config = dict(
    n_mels=40,
    init='orthogonal',
    eps=1e-10,
    final_lr_fraction=0.01,
)
Rows from block 7, named by matrix and row number. Rows with one number belong to one attention dimension. Each number is 128 + 24 x the weight over its row's rms, rounded and kept within 0 to 255. All counts start at 0. Numbers have three digits each. After the name is the row's rms in percent of the matrix's.
# q: attention query (model.blocks.7.attn.q.weight, 240x256), inputs 128-255
# k: attention key (model.blocks.7.attn.k.weight, 240x256), inputs 128-255
q.17 109:100149112134167122171108141102136137129131115151130145117161111066136143129106098128147104103135123143178162124131107111164146145097145150137080081136116071118134106145097138137134157107115156147144121125129104103140154174132156121114120161093149115099127096135116138128149126127089089121177134153155174094118135099133087193158121122066126143160131126155133113121089161120102084125149
q.18 108:149108136093178183129136162132154150149071137095086149174139099145087130140095141079060103133136125083134060138132083052133063157122109102116131154142144137160158106117109090108112128137143129116088127157100106097148127134162072110167129109130096149164124111127122140126126122143158106144120117174126088116107136096097102137109149163181161087133156101127133106111135080138143104124132
q.19 095:132114108152143143147091120136095133107157110163117125125130175138127064135145113196157151136100128126103168105145110179139133094101160150115078093119123111078107165167161115189193094127138132156183128132139127130149137165082119136130153130074149126123141155183105123125124134121118128138118144109158136153157151098139113143137115089088086116136105133115151133087163157106135101120163
q.20 098:121158137115124121145133095154066110090156129157099108156158134103086139128094121148167164136101145133148173113138156098116161126115160138138140103124129114114118101131127127134091109101093150136120115149144107128150153150132150135103144170112179143116157161132136168086127127133098151174140107134140117152129140122129111172133097163071130170124146136154148137124136149128156099149182
q.21 100:153139158164122087129131123114122139125119147081163104110098165125152131125119174119104123087143124120142140153118173136114118097183157109115148129116105140118152124132105152083127150161110126127165150107156160128112072075098197114128157102174145114127112150095088134084134127106109099127155135109119083170108100121119144094068121133109121127105142121115123150131110078128120164142081
q.22 096:099094106149105137080068087133104121135111124103122093175105147127125110152112124203156157107117118130138172148125133190131157079120171097147120143147153108088139148162133113115121151154098121123139107130125149125109113119097174128107151129140132118160134122147129131101129121120114146058158132103116142156160144100092122107129126098093116133122130130130109130165156129092119156112114
q.23 096:151147154162102115133116109135119110145114151142102109104117130156126135126140078131146132176150126130118152156121100107136134100140151126078167156139166133131120144166152136119105114137070155110109137148120134199129099122140126144060110144160152141156139131163136171116126181139163163163082108142100123153134119174113141148117140146117097127128160136104126103114148144100159127125119
q.24 100:166137159131145142130107105096099121123119125132136103162067118151088070103134130166107119158109148108087130121142111155157109100078177116107103140157104148080136182160135139142134130119089132141155120145126154118142099106110137137145149131118114105180141151127133138055122190100144119148137176124094112130131112106134097128083128147094096101117128132106149141121169128114177129134146
q.25 109:119117105156084119083136112116086145151136175117116091151134134140140143142148122151118130136132100133160132148128144118081157098183112105148160120144131112135148135131132145089084134115110124089132139109103146191080162106131109110090102109148140122141138135131133163136133128147129133130099086096112145157147122118091142118133109124122095160135133137144129173147153125135140171141098
q.26 095:122151111136115106128116122125103076104097157110148151102126147113124135128090127138157109143129165131155144154112136101104144101152127105119123115117148143125144101126108163105130136080106139111112168109158125152090126130083182136134105158184165129106129153116089169141116166143076106180135138123132098161113156153128130151109162138074112171160162131149146129130128080117130131121110
q.27 095:111161155099163129194133151166138109112101113163167124160105120122118117112109139116131089095138133125126130141103112124122072155122124128075150134152108107125124126101119136051117141099117136113162128134115118122108125125170145101130111173108141153138089132141129166104150146129091071105145168145151141082118110144151135104092141137095142127154152154170147100151093116094171125129142
q.28 091:142130105103122152069144101164152121128145176096090139150104120131147165155134114121145137149123107094145110137119098108089148084119081100128134139124188162160063105125128106130072104132151118132171107160123115122147128142133123125131075091104137123165115158095118105130118110158130168138088135109093140127174135100148131114094119101157123127136111094134128164129168113125152176139118
q.29 093:076131088107195119163121149105124120095118104137125143121100148105126124130101116135147085127066150131138164110106104142165137151105154157153103110158120087140131103146103094148130106116113130111128111093113092092116139171110138142162124146108140149135131111137154123145095144173150092126132125137127165118079167089080084156118154132124083134148113114116155120142117131139124084127171
q.30 114:143142125141132135118117099139125138118176126139134092186127098117108121128141135169155175167123103145129180121114147190132155119123087136160140136142132153144098153129155110146156062168129127175144118114145128147161122133124114149146117143090141127135156115139124146088126104103111155141126126121092144137143093127143166122182081090133130151123104137162133147118160154133124086153161
q.31 104:163112123110132126113151121081127139140112111114138116154074095120140134170132157087086125085133142108079112112111137123104115139129107088110133161148129143155141108146139153097118166147126161131096132097137108090117111083145131093151121108145122103135102091090111136136128117121117113090127161136114125142121106110118166126166102133167161140161158126128142182131130104129134178165134
q.32 091:072092104069097146079107119156106083098141119160087177127142123127136139178076139114211119108150140116144116102116114123137138118102122138159135112107110113136099132122145105134153103125152115138104117134145118135140131108101088141145148141116110124130134159112130089150114070133128147152106115171145160094119121112140133126159155132119147124143125123108123109189139132127130115149144
q.33 096:102137134161127092144049135081109140164172142094123142092095155113156101104132122165143144148120150138179154131116095117183103131150125137149083106165140097101137157114130157159177113114119126130147129149097156166082123159088164138115135086108101110101182124151126137146143115103091115116125143135153165171130180094126100148115137102131078136130113127105164123134130120143099114122110
q.34 103:184148143138179133174167122094155125132132114150130124144114075153093116093167103117109138163121147128134105117114071076150090142104113143094147129148128151112127124116146164145169102092096141141117129163154110142140114140157152159128142125115154153132135120128137187126111174145103115174118143151139113144129075139180138117108133141139154098116135113151138124116179151164138066139170
q.35 080:168102161149130144124113121147074159145148160136106123189125133164094128148107125132089125149158124127130111129092161158154159108136157098169145163111161123114150108095137109109144121130091130107106116107115105158110151117109114144122152113119102145105100119165141146107128134112146104116105089101105093100104159115070126136134154102099158126078160115105133149139146094116117110105116
q.36 095:102136075139083073113123150134120083099122137101095167106146165121174133156131133149154111082118116105163124118115115096121179144150137163177120109128136099100117130145105132109136108121154089119138136103100128130100164144085135146162143077112107120096143168090157115161136094130137122093115138131127141137148185140105102100093137102138101147125118155102127150148141102124113146074129
q.37 102:107106154118141163127150123151151142111124097185117108101187104107107146131081123135145111116133139122154132118106125160107139155105148147150124137130087116119097120145143126119147143161122107137164139109141107129152134175165144129104114165127124132084113111166143112153154104138119098152124139132152121055115093148150165162149125109119148145136112133140084065098099136122145129124116
q.38 099:107168092115175138152133129135132111101116087149135136143153121095110144106067136082133094103130109114137105122123086112123101160063138152119119096117118136111130109110100165118148170064157115144143132117123111085145148166154142141111132146109138138107112093125127118139148130162123122118155165147144150096126132141137105162152128117119193128150098119142131086127091152124101087104166
q.39 102:136163123100130156150096107114129147150156151119113107121117129145096136136149095115175151156110130158146115163124100145137149115146128087106097119158138140149112104085104134117117103118149131159183137144143130113125162141120155088106125131149142116168152153114071149126095168121085127165125115139139169143140133100119132128113095127087118134111136081145168111114143138126129141145140
q.40 101:121081080098087164070120114142133159137149162100073134122147107133137151152148154101143112163145134128150079132127134133146166124124107117170128153099175153134112111134157072148135091135184088136084144139125088103152144124101076150160110107128098159152147146116177110157124088137154137184076095151129133154124140090114109135137141161145125129111100088120131144157154136132127120133130
q.41 102:122141103109169154148147109122134162119114110138115157158109082114117111128131111098088117134119179092129088112120095077078107142110101123107151109149168149153159110134086149085117102122144101135106115124126127065140128122159068128137144149119164150149099085122115150113098173133125100150109172143148123103139116122166125112117120144095182107153142120122161137150137072158125102136157
k.17 112:119144135116173156136127144135125160107108150133147092153134131111092096124117151096097147139127146132102120132125135100135112125124104121140128165142128145090118119091160124126130137139108102114133091094137083183148076145121110153121118137107129154147110112132119146089140096103169183104142107090130105122137108142141118128090131190091173105116153111113105119133140132147169151150181
k.18 106:127102106125158130164118134117129158091126115148122114115143083086124130121176156112074139124141106171079184126118132152139101163131128139129089131123122090135110134118139127157131135131133135143158077116085119142132159139105107097125123164114130127103093121127048091128136108107115126111196120107133134109132154120088092224114121119149145132103162107141129109104081165128155133099134
k.19 092:121123128152128096097137129142125132161119147134135133139131157151141136124152115109161113121132139158109066142138107103125126115117075142166157139140109179132157123108126124111102142150154148095111114080140135155126118154145084139130092102099099149150136108175130129132133103134146126097057120124146126116107131141154111063129099116159094085148154128125103089121129132102165143139144
k.20 098:146165118095089139096116105122130148113111098138122083131118116115118119157144093121103134161117121161108127096137121126140143075149101103136120180160126143157087115123131115130148123148110154151114134170173125116084141123132113125110130155084130156101160135163163152124145143107144172161144133136123126125065087101156110093152075136133133101104161103109131133106141126115129176125118
k.21 096:131084098116110160111121114130129058099114110107097140152161149154134139155102126118149117133139135111120150114153137166144105100134143138092130110095129136128113130123155149129140089096167149137132172115178137134127140145128143146145174125154117159112135120094135138142138121167132098140128101180117134108127141140150137085148151110138142176148083152091136122134118128137097124146095
k.22 096:123143104150121124107150113159120100137100127147115125103168166134104149112125109143166097101118106154126078135149121099087126117123107137090109099090128182125148151094127161092126145150121157094171133138130063096156120125150105131151115097156117122134094112131184149160105144157122123159094138123155162079138134144133125077145092125169131117151147141097141120148159114117137118104098
k.23 096:129178155120109075145172133113148137163132120137141159106128105139122165170122099167169083131143119191126099148163072128083155124148153115094098126106105168132124103133168094119109107161141148128124138163123129102104132112118135124122161114095131109097153178131121116134136147151164133166157146131114137131137113125098128097136108144117098142128103153133096101087120101161155126078120
k.24 098:089133109162107106125136126153118123115072125157137115139109102138101151151167130158141137075135130144126119128118106133107137086124095156173141129120113139133162097111144099104121127139167180113190106111133136149118166104124106132121106089114105161140167159177112126139122087168106103099124104116117099117152159160105137105167093098180118079185109119117089107110113137098145137112110
k.25 109:134177113112131142097111136115139096136125091141116148138139141172129162184097124141153092128106120133154119140107136129114150126149143134067111100107164109157111144147119137104123127145111116136104179154134106074141109120113185148119156125159100086127100144094174121137134140127137127185126144164121123123102102117123135123110108115115141144129097124111160126141148106130091130096142
k.26 101:174148152103108142163105116061100126100151140102148106122139136109140134147135148111108157141140143122145128132148164169140132124149137143128134134119120144155129140097109110127148108113159177154102151158207134141088132089117160107113101110103146117122124169151145131124154130100141150124172125143110119155141093121190165124151091138089123112128107162124114146087113109129139132166173
k.27 097:119142139117143154142128129117109114083113144133128136138175084096128140129162162124123140118135148155116124124141118148120155115139129072150089138117096139109107111142173163145126103134121139124142100075113140193120074121111150172155116124093133139133173109096072146123112078092152156072168126142127118139142156127159146147091126158136147126124109090148100156159113107126183143160177
k.28 095:169124130153060058082114104149148104163127137128138122094119132107133103126114110139113136138154145127160129097117172143103089129153121187134162112131132126207174166175081121137138137102119156152127142167103130124139162096136142089088153103168127123110129165164093129074130101107088075121148119131130104168098122157111135130141107119120128131121131143108139135127123141116085130122139
k.29 092:118105117090166134146121157107110159149124125139154094141143113125105142142175143065097148133124131159128097137146127128130147157103072132123099166158095160146085081130127118120139115170161119087130101095169119151129118134105134117130106140079130127132114106149115133118123142130147168124147132129147113095126137148142080153139102172125145122156173092140128122131160147125155125153172
k.30 115:129157127111111115055156100123150148137131114148123105144131156131138137115113095152110103123069089123115122118146119124146156111148096136144193126103118159154164134157130112156142164134104136111130135158133097104130137105151116127095123091101114126154127095156123140125160141135107080124056150140081104098098109108099129085109147120148082129131118117112137149115146099077112180104105
k.31 106:113113084127152151118114089149126150092113099124139130132129161121108119119092136126088137091112114117123152133089186151105099122122133107161129089140093084092133147120124166147133147073102168155202135146118141141141124111137154103114097124154114145145127159105119130135098118124095117086149141144120098121096153142163125142099168139117117164155132167084153148171117102135130158111091
k.32 093:145089156108145126133084148122110155146143148121121119140112100140130106092187118100143164148147127100116104133117082084166132149111113129132146137162131134129152116123097129149130105090145115126168103120158153112146118129118111125140079143132157115143127143120127136088096133138136129138131107153152147188108141106147118162125108153122120058094143119134113126118145163116116092148137
k.33 094:088142167128133145113159180161087125134172144123150105128144158173137118132142119180127097102160155139131053121168134087112163127092146157080152139094130110135173110106163110109136142188140090100084153125139146142128122157129140123110145139113160137134115126129136144112134158144142149143102097142142110102124122154148118123159118137092108081152117096134059102102159136121122091101142
k.34 101:102153161112127117099154120123134158118151103150143105111133108129132148144143117151124131128128117169091145121151151181163153121132131115129135144121093112140114096160142073176119150154137152141097123157118143157104139146139130146103147124070075151105151115163077097088143153089134095105146119099127142119098139106120129143154128107104080121120109127131110145115111141089129163123111
k.35 079:113130129144163158151165164122140158133084113131104126104129113131121154119104091165149093154075082125130188155150103096072114114110106126132124110136153097114105128108173153107129117161135157165143148121106106110175162114115148142138119144108163126128095122118137150194169134157134099159127153133126184104117100086113125102150137095134111087121125108120124132105128141130180163111104
k.36 097:159114162124124121116112140126120095147148156105136152133133131129154101142163134098144110137152162091177073154143133083157126129111148172096141129131133123159152102108144128145143134103124109142081168150173127113136120115108113138171125143152166105142112137101151128127132129121116174157102111153159133156139136165176120165158089139114124105144155124148122106118143167119081067191172
k.37 100:128141116121143145142138147136123165128106159109113123144123105130149118092101126090120160168086120118104160150106091132116144130135124114127096113115102149115076092130099125111115116110106093112129071124105112147129104142158100167145122118128136148165130094112164154113119143129153134143134134099106127160138121131128139118077171164099141121104154088140152110150137124154115129162168
k.38 102:122136137115167131116138100136118188084136150093124092143137117108142109102137149106089170127141148139112154136144145142167126130110140105145104162150124165108073129136113109149114140110111129140112082084137130155100104117133141128138139127094142138127147119113109167055129118094141168102163136112146136157124112120183143202119126170090139103141190103120103135128137149122130154161182
k.39 101:159143115163083096095106120131116095114112121124163121106118137130106114169132121141080140123111150155132119074125146110115091091162114148106165192158127140163147184129112106129159168128135147138075159146141139127117090082122126116121135112134091171125122136170153127107165117117154132089125114120120048165112137138122147126081093139130170091098134132095123110143093166126120139072136
k.40 100:187088115109101108090130126124160147181147153153126116126087132137133089105153096141081151116149104092157146104114113097144054133149133154140130139148149090178180155126057079134134123123124144174121119146128142095118155106121115106122127137150136130123091141151125104132117154105125141159111123127137120141093127114096077169135085129121137109093161116103149125113133157135120094110125
k.41 102:150117131128125106088108089109120179085107148149145105133111120087121119094138144126072163122151110151116187099122168183118107133128106116148108156130106127164101151162122160162119135120114181148162134154134142160154132132142131125088129125124116147156123095136069107123144117065104147073164113128140075149099135155135124185121065095152122091146129110117130152133088141107141164139147